config.yaml
arch: "ecapa_tdnn"
model: "audio embedding model"
dataset: "babble in 24 made-up languages, each with its own sounds, syllables and stress or tones, from a formant synthesiser"
train_examples: 39062
n_mels: 40
hop_length: 160
input: "log_mel"
spec_augment: false
win_length: 512
targets: ["voice"]
num_classes: 4
embedding_dim: 64
norm: "batchnorm"
activation: "gelu"
depths: [14]
kernel_size: 3
stem: "single"
widths: [128]
am_softmax_margin: 0.1
am_softmax_scale: 30
init: "lecun_normal"
optimizer: "cautious_adamw"
lr: 0.0016
beta1: 0.9
beta2: 0.95
eps: 1e-08
gradient_noise: 0.3
steps: 12100
batch_size: 128
epochs: 39.6
lr_schedule: "poly"
final_lr_fraction: 0.01
warmup_steps: 600
weight_decay: 0.3
Rows from block 10, named by matrix and row number. Each number is 500 + 50 x the weight over its row's rms, rounded and kept within 0 to 999. All counts start at 0. Numbers have three digits each.
# c30: last pointwise conv (model.blocks.10.c3.0.weight, 128x128x1), inputs 0-31
c30.0:382502405469530499488418476528442567502562611523489551431430554433566545525547489553468534471541
c30.1:527451424519510555595485541418443462581490361485472416544479449490536535470442498469495501550528
c30.2:495577526487564598563458480507404481524502445496543539605438539575464520474591499633487464442538
c30.3:587420429423491586488522464369513466543491481529469547504510420512524526478480491509552483559530
c30.4:514404528440561522522512541500525438541510501481511559573541439628539392460481471502502560471439
c30.5:501529449553407531497497611412506487411525459525569482477475469506499513471530594530485488527434
c30.6:491516551495496434541540517505457519558459470505544498524464451446564474591416489554539546514562
c30.7:529396499446472435497539530597474567521598531475511478637576479539442529498480501543456511552558
c30.8:428483529476609535497493468431535571574521488462606536519529511571544468567561533486456616488422
c30.9:488475525500545484630427506555455520466521585485435509546605452533548518394451505535544457542508
c30.10:541499479480442475508441462427535451505491516644443547540373476458482533449601530372563452528470
c30.11:501512532494579505501511533565481558510481537571585460552508443521500521462514546534530494485545
c30.12:560527468498507514409464482491552458543531480496505504562486565612546492496603490550538419564593
c30.13:474524413405487543534485501521496416488584491575547540526544547514508466560533607448534433475510
c30.14:481514516575487462477523493465467590589586497534526448499557487503533492471497552538535519560507
c30.15:501464570502478497446599520596491478584507393633431515502437486474443448417547526424388458418481
c30.16:540579527579574531527489469469429519542513460452455432458516493471468453529580439413508460540578
c30.17:465523450499502393518510525518460401482580550545521487548394515550461556515503521513518532507600
c30.18:507471596552389465414538415436508406378528497477488530516523421571654524590529530533509533460564
c30.19:507379566575516549472528546495575455486470568523518550434505514426497530516469477446522541554539
c30.20:450461428596536502553532468586450528466474428475432477541533406511540420477473481442429569451487
c30.21:572456445480501485472585484415543575566493517519494516537476437421511539531533571529486494554470
c30.22:497523474506507436517417526565483475553425536530436512502526512488504475510498510515451574518454
c30.23:439458453448479450566437513530472413512494501502445543523470457481604508442574446457532535558426
c30.24:520529422554531518592548518395577512399592445461537481439606402477484474454539460509476476450517
c30.25:482442390492590409469487475471579466545504409632456487470505519446503480451519507404582605541463
c30.26:431503658505428481512379459621530459452495445493521436471437444530444482514426452520481492499510
c30.27:476498520462463516477534569553531524514514463465508575497587430505469527510475449542562455523502
c30.28:598467479488489481524446494472542495522545498542503597448565509477495480444438487424459548624451
c30.29:615515433517529493524542496451555525504452535431521488547476431454476429516513393476546519480603
c30.30:390514417553524547583522421600412522524592501486558451603610525475534438537508493587542467408487
c30.31:524489426458504506493469600511532510531411452440465429508523466458529435446493424512609495518431
c30.32:493547533566553463524561454494635536441503552487508521529515523460478516506474575476479570480507
c30.33:567447493617481608457551464472491422516544552444513482467558530451511502459464484577520551508536
c30.34:435482416480571480519505478435514502573527425515496542507538518564496570495463496562416522431431
c30.35:534511544562565462479492456504498529526400363522486420465535490512472480569440556518502515563595
c30.36:538571485509504532584570519512475488526406530508462456472433465516425513519542550498517469435577
c30.37:492577493486493524517422510618457519615613489502493430479511449468523400453533483518440450521497
c30.38:468429561459510547478518477517439395567428497445481469549534545486441584522442496422482551530487
c30.39:540549598503433415447465411535524578564525438500519532529480506475463417544452467569540592506521
c30.40:584474545600542459460549506526474493446405461527448530502491500524509460496535428488440528505590
c30.41:566434554538409440453433534541515472547510438587390535627516474462515556506458417462466543457483
c30.42:431438549557432543530489406507449522553431560514478474452430503557544521449516443526475460440441
c30.43:538532520543496449440514476470502459497450464527426526539600537557448486483427473570547489541526
c30.44:517605581468534554497615485512495596469546450499549413577473554515481491460517475548493514477466
c30.45:553527471566495594359508509483450462484424514520522518501532385588506528472438476577533527536514
c30.46:493469483492552458566521517615461612522510455489492532543463632475448502546458531487482586418546
c30.47:527532437518489437470542601586550527546517516546422488502466510520447468621510549537441397507466
c30.48:446421513501478415460517545571468595588480516492395525510498533549547520450519485427495495550503
c30.49:528495417384460414429471448436623544571431556579509559637494488565546527553559567426456497461444
c30.50:502458528520452480543434493537456420507479422472546548474446503537461645502514379444579531453492
c30.51:545442564467560588476498524497502550555524544496492516471472507451640557444560544488478468562564
c30.52:580483562543516459471467479596455449557616494478545495470543450521543476417526442549437522535484
c30.53:469515601425482484552444519436453541415510493426549485577466461502571567479538578566460462466493
c30.54:510440467501426511549512467461466413488560525559589483434540458467477556445464540547538558457477
c30.55:491370566514421510458558572479602506552562513503355561608459487537450456480569533431599453504541
c30.56:475549466498611500434464516530604512453564479552510587483472585520540460508401575349459436559439
c30.57:501481526545559560562558526517589574448485546486514512551523507465510524555497482507469540610501
c30.58:488537463520530516468500521465475453410514505529556468430522509418620507474496566595441543444503
c30.59:499543424471509504404486529492617497579527386439505516455512506501545579480558515437501418460550
c30.60:502467441512436548409569451445462450496480426569536547472591500531559533509466484486603569501444
c30.61:509478498512489364471468436459533625526485536376478548492548515483521512489529509402570489522488
c30.62:513433453449454481451546557479456432447567514601513462519504470501575514477403455498433433474588
c30.63:516518581535510528483403505476519542549574420587541520501493488508656559515472543417476483480587
c30.64:367506564514555570521517545481398449481507523468509437480593502533526470548531604451464529557520
c30.65:457561452505526428520473575553541492491445422544511515522479510435499437400490460544524423525526
c30.66:458524519521530455581515537472570547349561576423501566479570493522507495588572503527526501457478
c30.67:460434634453557508509574509565473574457543484505568485491548453501510516398547478420468571499496
c30.68:531466570536552476501576594414586429471426484486527520444465500522490506488525580500475463506468
c30.69:561551498435519447583473465474525506560404435563480527540491467494483540517487597551537549523446
c30.70:476462483525538565530553490476498480412563546623495490542464414444586484473466588545475546457500
c30.71:543481471478534429462598407538444509487515524543560537488529546512499512613551541525453502466587
c30.72:473430563529484476442486590506527519545565505506573462386451478534472429538505541578493419520497
c30.73:567492509506569591537540546518474568495543546514509505471491477495576478475540504520482426532506
c30.74:539619430501513437482571509440519449448455536477506525519464574510448539511509465532537488438537
c30.75:502539571536471450530570475524437546486520490476444530572446553484481509503583583494542496497555
c30.76:520527532524526556568536545500602461458525423483531428572481477440484544511514467527477454475485
c30.77:472488544456417519515474516481473604420566518510587474494636558569543510482538471482478502489521
c30.78:508450479536511556505417521467461444592519573545524457457493470583459418553440531469417593426477
c30.79:529530537498532496496448518466534509553550567475515469489458447514534516529500485595480536440433
c30.80:468559488499454481567472460584450512495490441584492472490455557478510421470477447601550634492521
c30.81:460627449566483528445600550497459467390489508446428513575575517460446452564532640438592525495451
c30.82:475557452593497519399528468550550407535530541534565525493427541511604470430553412500446568489506
c30.83:521426449530510481575492556416591458587412554553505528486473522559489593568452503557463501531576
c30.84:475519573546501478518479569474509415548435521526457548498473432612591579540501488490520494372425
c30.85:455531468528430422598486497510463581555564512487493453476537499556407519435445476457616473533638
c30.86:490452526489510533528454431510418502515491541531503397537501451538510516570565524526516539575508
c30.87:553499515539435546535632490594539596534447515560552415615461449433515570498460519527519456487470
c30.88:549519449519463537546440434545492545543443486570529503520476471539617539443470464446502477530483
c30.89:506450473541554567505563513542462575633541503417443569515437452497453518551582602515446522553489
c30.90:581559476497502465520538463528502604548510468529476520446479497469461572595520522439480547406529
c30.91:458529533536423563510499506485508535504587387473524523543488507614445447491581529519480453483434
c30.92:514578457569507477475462533536458433501542541495599465544477475478488441487500360518488480430481
c30.93:530444512525425580486450472477557478596508555591527585486496518514575517431489456471534542506519
c30.94:488517585552463553555440519518472592571441558502493527562398474439658600508519494520473438580484
c30.95:569500499508538531515512492485525429593558545460434489484592516443489427414569492558423482541573
c30.96:491439444564493482490580582526524402511479421518458504543473478392570480572472447625598466493513
c30.97:553438442568502543456497466511505550542453554497436526604471425611426576515433489594521493547485
c30.98:557481490617480580536539491492474565626618566541534486519512493461559561393491478536518498551521
c30.99:461503472572566533527430550603579401545496539488519439490560467547480492461393543478563630522460
c30.100:517511506508459508450493423615534504398466425444550471549542554466496503540519491536457464507461
c30.101:513566522454438458510550503512538443488465478430461537523562538478370445538415516441545619479516
c30.102:481537446421444492583457436523366488472486437568484522626518588520504529414535524458463483557552
c30.103:527442560510452501537573500490528457502477503494616536402540472553392447546510536536504489450530
c30.104:521468557515461563544466536366491509436428455475525489612541421585555608418481451499461537541471
c30.105:521536409455511422548518555419460448501581513417501549414505554508471466531571494520522494517533
c30.106:550584449562576590574495539530545503522446556428513466464469537572478516471400534478553515459576
c30.107:493522535484567498415498498457479496426560429496558482481582549429429443531512490483576467496530
c30.108:431498461501618570539523583454525485440513473538467535567473468457467486555543608488426492519504
c30.109:554506539539518414491605595551405422533492476532629578545474430513523531548573441436475466431450
c30.110:494510547543490566483452543495443378612471456559521573510534477527487538451455480476495533566501
c30.111:468541462533448494394428572524454471602510463414469527553376419435510500483563499573543482459565
c30.112:538489524415418559511456449573523537479599500469482692485500494548504512591529507512497486509484
c30.113:561579463511534461504468516424467481509443471524452534564423549549585482484517556485498603443361
c30.114:509473497423446553633439503443541561566509517474450515450443488528495471545536614462480451494553
c30.115:487530522527491538529490465450538558467581594498536570555588521560476400474638413460528494486576
c30.116:388523473437515499581523616477533607528516519386522400542504441425541438548503487589513487471479
c30.117:506445443518609594566478524486455432461461503417432485441454479550463449546423559552442517480495
c30.118:562528506466561513473525454461412553495504478452469480465548489443566573537532551480577503473506
c30.119:512464449466475493515515454540523435502459553499496435454541497476604550454484426476593499437484
c30.120:460459482483487535548607537530538421450504496549424461619523508564500526471512443438508427507507
c30.121:478459579436517449547523461451377521566514525475526459473386488636456471533546485399511522523578
c30.122:537521571575451494551571453459482468508608514486560522456513489581380469588456526544450433545588
c30.123:476493469487470553540542573536475525456435519515471508461531631470470468461449433502457505557560
c30.124:481485420589477482514443415589604370519548387455486535501511483437537491408371506489612456471504
c30.125:527462481471461536515417568426451508522501519576438482522499476433508493506508467474443584499442
c30.126:468451488443424520476443555528496514491514390553544473516444550498479535447518457559597538555465
c30.127:410494479550531553499487457456547453577487446498527502457522499557437531413541541531572545527507